Rows from block 2 of a small image classifier, named by matrix and row number. Each number is 200 + 40 x the weight over its row's rms, rounded and kept within 0 to 999. All counts start at 0.
After each channel's rows are labels from the 100 images, of 14976, where the channel reaches its highest value: "responds to" is what is common among them. Only what is clearly more common there than usual is listed. The data: pen-drawn characters of a made-up script with 800 signs. In brackets: how many of the 100, against the usual share in percent.
# r30: branch 2 reduce pointwise conv (model.blocks.2.r3.0.weight, 80x160x1x1), inputs 80-159

r30.32,222,135,208,271,146,212,187,201,187,231,100,106,184,208,178,184,206,261,185,213,205,194,223,173,233,193,236,188,266,200,203,192,139,275,227,259,266,253,280,167,180,237,192,185,167,196,161,181,236,193,228,259,268,277,239,208,175,224,174,234,200,226,175,213,234,195,195,237,134,122,157,196,145,189,221,190,210,91,184,232
responds to: only straight strokes (45 vs 15)

r30.48,232,126,169,240,188,222,119,183,223,231,116,171,233,281,217,204,220,217,284,185,177,226,169,167,217,262,221,196,259,143,183,136,181,167,211,115,188,191,202,156,242,206,215,169,220,207,264,197,275,222,199,278,108,235,154,198,266,136,183,214,214,251,230,237,211,225,218,221,142,186,185,198,164,240,190,199,186,182,197,200
responds to: dark on light (79 vs 50.5); thin pen (68 vs 31.1)

r30.50,246,228,237,232,174,173,240,192,192,133,248,204,153,289,234,201,201,291,112,197,204,196,147,281,202,280,224,116,220,91,179,254,159,165,146,233,148,260,176,134,193,192,189,187,213,192,215,194,182,172,176,217,222,170,168,203,279,207,216,153,216,156,220,230,241,179,199,193,182,170,212,206,206,230,213,195,195,181,172,202
responds to: one stroke (93 vs 11.9); dark on light (88 vs 50.5); only straight strokes (86 vs 15)

r30.61,131,232,184,250,193,176,225,133,201,159,240,231,235,213,177,201,195,172,287,193,294,169,152,222,155,263,288,172,233,266,163,200,272,122,237,208,242,160,209,229,234,188,217,216,186,257,218,232,218,180,185,158,165,229,232,218,180,260,260,217,198,205,198,300,142,239,123,198,168,194,191,222,182,184,198,223,254,157,169,177
responds to: thick pen (60 vs 31.2)

r30.64,245,212,184,168,211,89,67,258,188,115,244,224,225,259,273,165,139,272,271,186,201,188,33,114,214,216,182,169,186,190,219,82,222,214,186,138,198,197,170,247,180,190,234,141,196,250,225,146,219,240,175,199,212,215,240,220,117,121,187,215,191,234,187,229,196,203,180,193,199,201,204,195,191,202,209,218,203,210,230,266
responds to: only straight strokes (75 vs 15); one stroke (64 vs 11.9)

r30.4,224,171,206,226,170,198,200,230,180,209,243,163,188,218,135,109,236,220,127,181,217,188,261,220,119,150,209,253,220,266,185,255,213,179,183,127,173,207,118,206,259,159,206,174,187,197,197,195,243,204,260,118,138,177,208,169,268,341,253,219,281,195,183,201,230,191,215,197,209,190,180,202,201,203,220,183,173,202,191,204
responds to: thin pen (83 vs 31.1); only straight strokes (60 vs 15); one stroke (51 vs 11.9)

r30.55,238,204,219,177,193,131,231,290,158,213,166,241,205,182,198,183,270,138,186,201,224,165,161,180,194,224,246,176,206,247,185,206,191,171,133,132,248,214,159,209,128,173,177,189,259,243,243,205,187,198,201,180,178,196,280,172,136,128,99,191,164,163,170,196,205,216,162,191,195,238,218,204,204,195,229,214,172,212,166,172
responds to: thin pen (65 vs 31.1); one stroke (31 vs 11.9)

r30.41,220,177,237,207,201,253,156,163,171,237,233,179,203,234,235,225,246,246,236,169,268,208,198,184,214,202,194,274,170,193,189,192,211,172,189,226,234,195,185,219,202,243,200,210,248,193,254,259,180,203,175,208,258,201,224,193,194,194,208,270,235,238,335,169,254,171,186,213,147,180,180,195,170,237,198,205,206,224,169,166
responds to: thin pen (83 vs 31.1); one stroke (78 vs 11.9); only straight strokes (76 vs 15)

r30.58,172,153,135,172,214,178,255,182,209,148,268,295,150,203,199,168,187,206,218,217,197,160,253,137,219,244,168,168,200,93,195,292,198,255,158,207,158,186,185,158,214,167,192,229,74,249,127,212,225,214,189,183,136,213,183,199,128,122,227,163,232,260,202,208,213,194,235,211,187,219,211,213,213,184,190,166,180,241,105,235
responds to: thin pen (79 vs 31.1); one stroke (73 vs 11.9); only straight strokes (67 vs 15)

r30.73,144,222,196,196,177,168,198,167,175,222,279,223,250,221,300,173,209,180,205,225,150,209,201,209,236,267,176,261,315,147,210,225,201,243,278,119,124,154,200,131,157,242,192,156,211,252,149,136,222,261,170,258,254,244,222,159,173,214,174,248,206,209,200,255,232,203,203,188,167,166,189,220,161,168,143,185,240,189,181,194
responds to: dark on light (97 vs 50.5); one stroke (69 vs 11.9); only straight strokes (65 vs 15)

r30.71,245,209,214,227,194,211,260,183,202,267,184,261,119,183,143,171,177,197,175,169,238,190,160,178,209,162,130,216,216,149,218,246,198,152,214,210,224,234,212,215,235,230,244,197,299,190,214,85,223,146,208,230,158,218,238,230,208,177,219,194,235,235,259,231,198,222,224,204,188,207,186,182,210,203,197,154,223,186,204,216
responds to: thin pen (74 vs 31.1); only straight strokes (40 vs 15); one stroke (39 vs 11.9)

r30.11,167,233,230,216,167,259,233,249,238,201,160,177,184,190,206,200,227,165,171,202,182,153,127,217,195,198,192,149,224,193,252,97,190,217,164,140,315,129,221,141,216,212,201,204,154,214,177,239,170,247,232,234,217,241,229,217,152,131,171,218,207,238,235,232,185,188,201,173,273,251,189,217,178,149,185,194,182,208,198,191
responds to: one stroke (55 vs 11.9); only straight strokes (53 vs 15)

r30.8,221,263,149,199,219,225,249,136,132,176,221,171,217,220,143,141,213,112,200,199,88,197,195,194,109,202,244,208,203,205,204,192,220,230,197,200,167,175,195,159,270,278,225,163,288,225,224,159,208,205,247,243,244,176,198,211,153,259,208,319,212,230,217,145,185,201,197,212,165,197,170,172,176,193,188,202,220,180,138,173
responds to: thin pen (60 vs 31.1)

r30.75,166,236,125,173,169,183,249,184,175,193,269,207,188,293,244,176,194,265,204,185,103,246,191,252,200,220,206,121,254,202,227,231,186,236,176,316,256,199,202,205,183,195,201,194,156,265,168,223,189,205,262,202,176,254,238,185,284,227,181,184,237,180,203,204,160,209,206,180,225,225,176,161,221,221,190,191,214,219,151,224
responds to: dark on light (93 vs 50.5); only straight strokes (78 vs 15); one stroke (77 vs 11.9)

r30.42,154,185,217,241,195,205,218,114,232,265,298,153,273,240,275,215,192,173,210,168,77,196,186,258,221,190,205,203,192,176,172,242,143,208,179,154,130,240,200,107,106,168,219,160,142,256,171,188,205,179,210,260,75,192,156,193,209,212,141,124,201,187,225,197,186,195,193,169,207,227,213,207,209,200,211,202,213,229,223,201
responds to: dark on light (90 vs 50.5); only straight strokes (67 vs 15); one stroke (65 vs 11.9)

r30.2,336,232,146,186,205,139,114,297,190,211,234,211,199,203,208,244,205,161,153,172,227,177,197,224,204,186,206,139,115,180,191,88,214,216,201,130,127,217,144,157,122,192,181,254,153,233,230,187,244,163,228,250,169,256,173,216,184,154,167,217,191,204,237,185,229,216,182,193,186,221,206,198,214,222,214,185,220,203,208,178
responds to: one stroke (81 vs 11.9); only straight strokes (81 vs 15); thin pen (74 vs 31.1)

r30.70,238,231,136,114,166,201,227,223,152,193,189,166,116,157,200,154,170,174,147,189,138,168,163,197,162,124,191,182,233,232,188,177,291,90,196,145,250,170,239,170,159,181,194,242,141,262,177,253,130,230,232,217,203,94,179,214,199,227,185,164,170,136,150,185,205,210,186,211,223,196,191,192,185,195,207,185,209,225,184,240
responds to: dark on light (94 vs 50.5); only straight strokes (53 vs 15); one stroke (45 vs 11.9)

r30.10,145,173,165,168,149,196,130,138,173,166,174,88,148,148,235,176,202,217,109,214,199,192,184,173,175,194,250,233,210,234,206,209,213,166,213,217,206,231,185,205,234,237,206,212,271,191,242,195,303,168,201,261,131,229,203,183,184,205,193,187,202,246,188,310,205,184,199,204,208,266,223,202,246,228,219,169,198,196,255,174
responds to: only straight strokes (73 vs 15); one stroke (71 vs 11.9)

r30.66,196,277,168,210,186,250,289,225,243,193,202,227,127,272,162,231,210,245,139,212,200,224,284,145,200,226,202,161,218,186,240,193,76,219,217,228,195,181,245,178,100,196,226,238,153,164,168,214,70,121,194,184,206,205,215,197,187,185,114,142,187,160,157,177,180,210,221,238,201,175,208,196,201,203,238,216,206,171,202,250
responds to: only straight strokes (81 vs 15); one stroke (80 vs 11.9); dark on light (79 vs 50.5)

r30.76,193,114,176,125,246,186,159,182,230,163,205,258,209,222,187,252,200,271,259,197,251,167,225,138,224,211,211,151,204,186,212,183,249,184,159,193,155,152,154,113,222,208,171,260,214,191,175,197,160,163,105,209,250,171,209,187,129,137,149,204,247,241,203,190,170,206,217,202,200,168,210,236,191,219,204,195,178,242,191,254
responds to: only straight strokes (82 vs 15); one stroke (80 vs 11.9)

r30.74,139,139,204,201,159,173,205,248,235,167,251,232,187,208,145,183,190,204,275,180,154,222,118,216,180,235,146,169,180,169,258,121,265,170,233,166,217,227,178,274,154,145,226,112,314,218,252,136,178,222,270,232,156,210,153,211,171,220,216,113,213,212,262,247,176,214,209,217,178,157,187,167,216,210,202,189,210,215,193,143
responds to: thin pen (75 vs 31.1); only straight strokes (42 vs 15); one stroke (40 vs 11.9)

r30.44,157,197,175,176,205,164,150,149,144,321,235,247,220,191,222,221,242,127,251,194,205,185,170,204,203,258,210,209,246,256,184,174,152,146,224,136,183,138,248,147,213,238,194,172,154,199,191,199,172,209,224,222,181,153,307,222,170,238,180,140,166,172,140,238,154,225,227,182,132,173,142,184,138,193,152,214,210,230,114,227
responds to: dark on light (81 vs 50.5); only straight strokes (65 vs 15); one stroke (57 vs 11.9)

r30.3,201,154,169,183,135,248,197,198,195,185,287,172,217,218,225,184,212,184,174,229,269,185,198,228,286,262,186,179,190,255,197,182,119,218,188,176,86,266,328,190,174,206,217,230,154,136,262,209,258,203,200,247,183,180,219,171,213,274,129,213,203,149,178,260,190,201,176,205,208,197,243,209,234,208,183,168,207,234,151,162
responds to: dark on light (99 vs 50.5); one stroke (70 vs 11.9); only straight strokes (62 vs 15)

r30.63,168,165,158,199,181,186,179,146,136,205,196,52,212,163,203,153,206,263,197,198,225,183,204,306,241,183,201,168,212,109,266,217,280,211,188,192,210,151,292,219,231,216,188,135,195,215,143,142,186,215,194,163,186,173,186,195,224,198,223,260,178,233,168,223,144,197,126,184,246,213,175,187,214,192,223,209,153,159,236,120
responds to: only straight strokes (75 vs 15); one stroke (74 vs 11.9)

r30.24,279,250,198,155,184,236,155,168,207,180,189,87,167,182,206,142,191,183,210,227,130,251,144,215,208,163,182,177,166,181,230,183,191,166,208,304,227,144,212,214,107,191,201,236,166,327,111,132,197,193,253,158,184,237,260,276,139,268,258,108,198,143,225,251,211,196,203,219,150,140,171,195,172,209,201,216,182,198,221,221
responds to: only straight strokes (42 vs 15); one stroke (41 vs 11.9)

r30.79,243,264,263,258,174,150,207,264,207,184,163,204,156,239,263,200,163,327,177,198,162,193,232,207,188,170,190,212,213,150,184,184,198,214,171,205,203,151,208,225,208,221,216,225,235,224,236,168,181,229,200,206,215,253,210,190,185,199,204,117,219,196,255,192,204,184,244,168,225,186,212,180,227,225,155,201,210,196,246,279
responds to: only straight strokes (89 vs 15); one stroke (83 vs 11.9)

r30.49,242,176,196,241,206,100,267,119,235,201,157,241,230,110,178,200,246,161,231,214,209,209,258,235,190,124,189,220,188,136,197,232,174,183,250,165,136,83,203,177,221,192,167,169,174,268,165,222,122,198,217,231,166,207,234,187,296,229,168,163,189,195,262,286,209,201,175,190,183,218,205,208,182,203,200,182,211,215,219,192
responds to: dark on light (94 vs 50.5); one stroke (78 vs 11.9); only straight strokes (78 vs 15)

r30.9,186,246,162,179,246,166,238,325,200,182,177,188,200,191,200,161,204,219,250,202,164,163,124,138,234,205,250,197,152,262,221,242,258,168,184,170,256,144,222,219,175,217,161,212,231,200,149,82,213,197,222,219,175,211,179,203,185,279,111,158,216,237,220,249,207,206,197,180,202,159,186,166,173,181,173,202,191,178,172,267
responds to: thin pen (80 vs 31.1); only straight strokes (69 vs 15); one stroke (50 vs 11.9)

r30.39,221,227,189,188,241,148,214,230,259,212,289,189,212,260,113,195,187,253,229,244,183,205,174,213,206,214,149,335,205,171,183,165,194,201,178,254,174,242,125,172,144,241,209,131,273,125,167,371,195,161,199,147,180,203,196,218,312,164,226,218,171,172,195,169,189,192,206,246,201,204,134,219,199,228,191,238,195,150,198,171
responds to: dark on light (77 vs 50.5); one stroke (68 vs 11.9); only straight strokes (53 vs 15)